Rows from block 4 of a small image classifier, named by matrix and row number. Rows with one number belong to one channel. Each number is 500 + 25 x the weight over its row's rms, rounded and kept within 0 to 999. All counts start at 0. Numbers have three digits each.
After each channel's rows are labels from the 100 images, of 14976, where the channel reaches its highest value: "strongest on" is what is common among them. Only what is clearly more common there than usual is listed. The data: rosettes with rotational symmetry.
# convs1: first pointwise conv (model.blocks.4.convs.1.weight, 384x192x1x1), inputs 128-191
# convs3: second pointwise conv (model.blocks.4.convs.3.weight, 384x384x1x1, transposed), outputs 128-191

convs1.172:537484505510512465502500480481490487496506516485514519549527513510487479531489466513491474488489502490493487504490524512459482549504525484459503521517496508470513512520473483481452476470453505
convs3.172:490500465482481478501494462498490463496497537428522481527502492474501471510496544513489493515557511474491493491507474508530496501508519508455493504493480561547491517518538492528523449523490501
strongest on: pinwheel

convs1.333:495510496528491501497435520521489500532507493478511538511496530513511485544495487457526498507505498486534492531519525490491503521494493521548513527503517489485527548497519470469505470469488488
convs3.333:449530457511484530476486454560534536485505500501494516476472454527523499512517488499520505492485499504512466510488528496501547486480563542510488475509502473486537480529460492521507506521510484
strongest on: vivid

convs1.54:541512533512504459515468511527511497500496548546506484509522481551494509516527493501489499505494523493519488524475488491478488475499501504512516534514498529526496522508479496503517469543512494
convs3.54:466492540542525479544518497511439529505533472491495495483472528510461479526524508514489499475541539482442525465494518459476516452532479494476463481484483516491523519506433499542434477474530461
strongest on: pinwheel; vivid

convs1.309:455507492479514466495527402502488516502490486503519499507514484531518479486471509486539502506506498501484486472487515532500465477489503517515525530512518500490461498492550510480546486480493507
convs3.309:481482557526512554466460523488468498467524526467518480500487445468514505506488522475500507487497491489444488509510485524476511514467493472525521510526550506482497505496472481435512521526497490
strongest on: three-fold; vivid

convs1.271:501531530529493533490499533463473498504540434479487499524501507503484504550503479529498450526451490481546508485492504507494505538515457499508531467524465491507542499517470493505480499470478491
convs3.271:484493504508519489540531561453513486511454458496539501507522555503500516501489528464495483534505476505527497522489516496454484505526500487499488507544530524499463532499495461450386552506482499
strongest on: vivid

convs1.363:414503529522499457494515462506496488514465483491495492528519528497494476505497488464514513485560493458486481494512490502498462505525516545518489509511491544550516476487506452496482477551502499
convs3.363:492517504505496496510457489484505485540554527490448472485494503497491488469451506487510523466562493511513456485492481500539509515485479482451507526466514474495444497459475469493476474500502524
strongest on: vivid

convs1.379:503482470484529484517492472545531512543483500469502503477522512469492493517524505464581529523479435510485493484470507476486478504481486520469498513524505490534514505512500495502520463451481453
convs3.379:483487524519505482527482473512434545508519474543419519450493505499502496456486492471494513456503526514499507471509499518511503514514477484464499490445526490539480508491453484511481538516501485
strongest on: vivid; four-fold

convs1.288:518504510494496509460534482552494523487487533495537511507505456543463481480471496512518556507476546500506515525488481533479479458517516508495496490516483561469502476563490491474499453525492492
convs3.288:506508513537545498477498495509522492518519549502480527474503518459456492534505520543509492470539543480510514478512512508469478488471541491518496477537468520489467498499488468494493514511460484
strongest on: pinwheel; vivid

convs1.171:513503476495522480509523496522487480490479499508480449485501489511504519470480501481507517558526555530467508513511485472533523559541472494450493505531484480492509464554507551525518511536509542
convs3.171:502492482491513533479490524493549499466500518515507490441522508536466501515513458497501518504499545491551500462482428524546521504493489468522515489426542513497466490530485528485522512467469492
strongest on: vivid

convs1.77:511465503502524488507542491507542480445502554483508492522529473512522505499493492514489506506496530476471454482481461496451469474489529501464521496489506525520495509529459468504499515507524477
convs3.77:514490524519481504514493458501436488537529492477514524483443492504512490511506509509476497469569520460503516505492481468487508523487432489473497455506466500504474536498532448462507524473502470
strongest on: three-fold

convs1.202:502493452495501496482488515470482546491482530512523472490474526508484480474500541500460521501518512507506505530480504512458445531556511508491507494492503526505535489484516490490466473476464461
convs3.202:494524503510528538484496513493504509507443481485540506473490558526511484444498494469519480494496468510501508488492534488513438490498572510510478494487427536458508466513466509515478492510462504
strongest on: vivid

convs1.173:496484499498510514495480508526512479512519445492542479464477522498491507495466497490513536535503523519489510483473485480521532563533486500484475468551484481509473524475535528491457538504508496
convs3.173:484493473468494508475506477519526519490458494510514519422501514494542476532513470478515519496501560547525520489492488500502504489482537483491472505480506523509504503502457526500416512486499483
strongest on: mirrored; vivid

convs1.181:483497525476502523508517511481478518517481446539526485492516493482528473573531492496511500544454504541487481487495517511480523447498505527493484541486493466496490511487572496506507490510506508
convs3.181:496499463469517502468531515539553512537506464514522503478504539486500510507501524475492522539517498523558487460518473442528521503505469521486488525469500530510542496525500552534453522498495518
strongest on: mirrored; vivid; three-fold

convs1.95:487479523463496490480491491481529488503477539491458474501527513494512541466501521498480473509548470437500486489502487503505491478512541497437500521501530513484510511482512516490507456463499526
convs3.95:488519500488488496473494489523538502507462500512514568496498478490534513506515499539474529468544507503508519473501524523504497481542505505514479481485520527472509509517473527539536505543500449
strongest on: three-fold; vivid

convs1.105:467476506525506551542508476495509562511500529474472507491515454468511480506505492516491468483507535482479481471533446493468456489507517513491503472545518526530468520467479481496525526542500477
convs3.105:505538494516498520487517518506500533492503534481484530473508510513452503477517491461496511499494514515509494480504535521506505500477539492482450540485492525467536457515494565510504525491471528
strongest on: off centre; three-fold

convs1.248:495536511497476489501476481466543498512481513506515468462527458517542469518517482519481510515503497472513515512471508526533496537509472499534507492521511493502499470474497492520496521467509463
convs3.248:516516499522448492448511482503470489550471500525469511492498507502459529518504462558495496477469487475500518512488513519494512465460502522491489514486488499535481477508529493521518516517495502
strongest on: pinwheel; vivid

convs1.269:430474517547481548487496494566490515517534506486453502507501473468478529507493504516496470516497488505623506522537499470543487498512526506513511482474493515511484515505450486492546529548464472
convs3.269:482482519497520492550457461529463473531433478560477519535498486472563536481495489534505501481499484491547514491499497517485523465431491456492478513507498454532468475515500460513472465495535496
strongest on: three-fold

convs1.320:495484511455526484494493476515495433494519474443531540541505475498479476537534492489498499470546499544469489492524487509477456509486530496474525535512487487526504474487498508499501516510546493
convs3.320:540500480496513509533443474513496499489464527519520510480502462490521528477494506467516548495530509491469483508473471502517465485496507467508473458487519523521496480529440514505502498561485459
strongest on: four-fold

convs1.373:479502538521515555494466461565455526461465503500501503508503485558473498486478516501484488477505542486518514491515496479485423470512526511474527491518535497532486468509507486498495473577480545
convs3.373:501469503490526509512499434509535527468488514499478493466501464511464488511518520501461489514499493502462525476518521502516514491467531567480475485510512543493565539502485531473519512496508494
strongest on: vivid

convs1.235:558483472485511448494517509489494497495509501536472458484490543548492510518492517507500492481503457504490528481558478459500504459527483487482448505492539481515492470498516517486534513475507527
convs3.235:502521511460483499483479552514529501543476480491498524506520567557529469484480511484559480486497498522508523490502512516458446538553505465474491489504443508466499493511501547525459490513470497
strongest on: pinwheel

convs1.71:550537530467521518515473555510502493482472540529469462492506519518504498517497533478505475478495534483544492516531508484525528514498525527477504508526495492502513547513488505513476531510524496
convs3.71:508499518526519495550500515494477500509493491540512507516520547497472458539496496473500477479478463506458521505541494503449505491503496510477488450535464500531553495486462502515431493508553499
strongest on: vivid

convs1.377:503505490491512484521502452516516516515511519484503502493488546466495509518497474491516480482492487497501486497498488501503489541520563502470513493490525485506470530513512514506502524536484521
convs3.377:487538469496496526497534526473473524488570513464491495504505527514447528506493506491468499525479505513444494550495496516480520523515523528513517511502472497523497542493495493497528495488474494
strongest on: three-fold

convs1.156:448503482434521481494490463535495510504519553526497487492517461519456509480542497521535477511484512488494550536466474478504501519478479485501520470528464488504480486542518471474493488507469460
convs3.156:500503502543440508452507511475523505507478487506494502476484518496498495452475509515505529488464542520517494508511511504501481480516446497503485483500502471503512506495519516534532478542524461
strongest on: pinwheel; vivid

convs1.334:489500495510522490466521519511504525514507520522483492496514508466478482486506510496482502463470514497502516494488500499503479521501497527506547517510511481525484493513501526494487438495529488
convs3.334:487503459532529541503557528505502474463523472515460518488497528542498490548508531512493495530450519493487510538517503511460529495515519524520489499498482525488569495503471528516421489515536505
strongest on: pinwheel; vivid

convs1.378:480484542527513448505505523518518464538515526462499550481499435480491474535517511528543526506491529490484520491501479488511493490486496524488519539499497476499474498487458509495509490499546536
convs3.378:516529481494530523504498534520519476483527512475540502495506522460517478471520543483512495499522533484510518518504505499489475527558466492486479498461532533413486505508453488523406521488496487
strongest on: pinwheel

convs1.165:513487491503488491501449489485510488543509529511544511508529508467500487478453480472512500527510535501481521486530510461519506486500468499505509505500516502506518545474531512502452504458480479
convs3.165:466513469474545526465523506526517505465492512521492510460479536481485523504523509491474531510462486527542479479519459493490538455522549560498469501527474540476504489497472507497542497506469468
strongest on: vivid

convs1.22:495504536500505477497480490517522503541495522493469462498478485500521509522465514479447516524531528476493497484464542482477517504469487491500552520531524491493497528499472416468566485517509500
convs3.22:518520484481464480462550521516518516507459494521488496556560496467560496478488479489479496537535489487509495515483481549522463491435531508532493538508491508470499494475518522483494466467429538
strongest on: pinwheel; vivid

convs1.43:494498498503512569505479552469545498481510480475490493487490517476478486541472517497495502530465514502524505500452470468486490510542521489487509505503469449537488519494493560487448504498512506
convs3.43:515503491483500493497461514497488499523504462529485473543499478477480514503463467497510545510520462490456472529499506559529478521462457473501532521489478449522515461486524478497490492478547521
strongest on: vivid

convs1.238:528458498498505519507542541524496524490478518498491522481508494467485498517486516505462486516471505555500498510495528469456511485524517511477548519467498525525494498516550541510480518519456493
convs3.238:460536496505498514494511522514495473522524475516536509498497497504456493501495540560510507550534480458474476508470517509484528544492499525513522464509476572504479440526457508532489510536475536
strongest on: vivid

convs1.347:495535484485500519478506473538508507527461542528504514505473471509512494488523517477517497531491530447482541521474465549492482500475509501482517511508489499506508479478524511481499471474472440
convs3.347:503460541507465502505489539522501522516418502498511523516535475495512513514483511486513480492516484488523506494481469488477508511539456501534493516510478427491498519510440480516521483551513502
strongest on: vivid

convs1.216:438452507486549517518533502517532500466490533502491481494530494492491509513489521495480509505504496491492492493455487523518493465516518494521536484521502508461495458483515497526499513556502506
convs3.216:507496500509463482447481488493473521526521509495549493548501491475488504512515481538477538497505500512457471512515512440524493504496512491513494503520509473513502491505482429480550501500487517
strongest on: three-fold

convs1.374:440501550507504549488506488550522504522489487469516529490518476531487522535499485478458512463502494521602531519470491441513492504536504491528541532511486498499536516491493432472568495517492476
convs3.374:487515466487505512479507493482522520429464500527500444506511523462494501469513487478487490516501499539491502515500461528472498475541483575500492444523537531511507524461502498490589472472527522
strongest on: three-fold

convs1.222:480512527475536541498507565484497478481481528532500468447507518470483475529460544497525484521482530502536494524524467494518531496556498534479513507503499469547503541497496538499459516468518513
convs3.222:497512518490503524515464483508476480508529482493532516529501518492494452524488477492501487485518446500493507523501495542485514497498487489471534479570459513514575477488502482481483518466545513
strongest on: vivid

convs1.184:499522497482519493509495503524505479541483576444512472503469515517527480528484549493491498455480537466510495477460507496513497524472505486514504489524506473474517536522518517506553496494502477
convs3.184:519496470510491495498535481497520513480465498547512497555490461508525557491541524484517492548522497485549494535538447487520471486521530480480476521549501505512467507472468466478537464471471502
strongest on: four-fold

convs1.223:483471491529501495483505505515488531466508550542528514464474478493477494435476466491466509488480537503475513528520474472475497487515502497480479471526471478462523507537503516505495521519548522
convs3.223:483498508513509492502501487488491504503498527524485492548507474445509462499533483561503501486476489496531502480499520482481514496510498512503498476548545480498501500506519518541475535530560503
strongest on: pinwheel; vivid

convs1.350:558544534483471516514502527512467515493508538530498478468512490490512502499507503467494523446494525510530491513528493499496465503537503467440500536503499506529483496522518511528477461496531523
convs3.350:496501535506545504558521468515430499514504486500459503471490591513491457537510531495511502483498508493469525491518492486459502498498518513472491461513472514525521504489452487511441498524549480
strongest on: vivid

convs1.107:531487487512497526497466522491505501540526401493541490479514519480498481497511492494489506549493536531479505493500510475530537502507489519503475498513481489500500489465625510494494505518478503
convs3.107:506507483472480512471494483534534503493444494481522524446502527479529476506542500508530527504529494541552483464486454444525504477471550490476474511481503529512521502514469559513459517517456476
strongest on: mirrored; vivid

convs1.111:450483541482505537504517497517502486489501551517506519498497564477478506548492548523470501506460506459571532515513510504510503507528504527495526492481508487526467520491447471509507516522496471
convs3.111:476488539478503513505510512491478491518485486451493526515488478506508491512495523504508481477505514436525485509496556491490511547506529470535466538493473486498464486525510519498491506502498485
strongest on: three-fold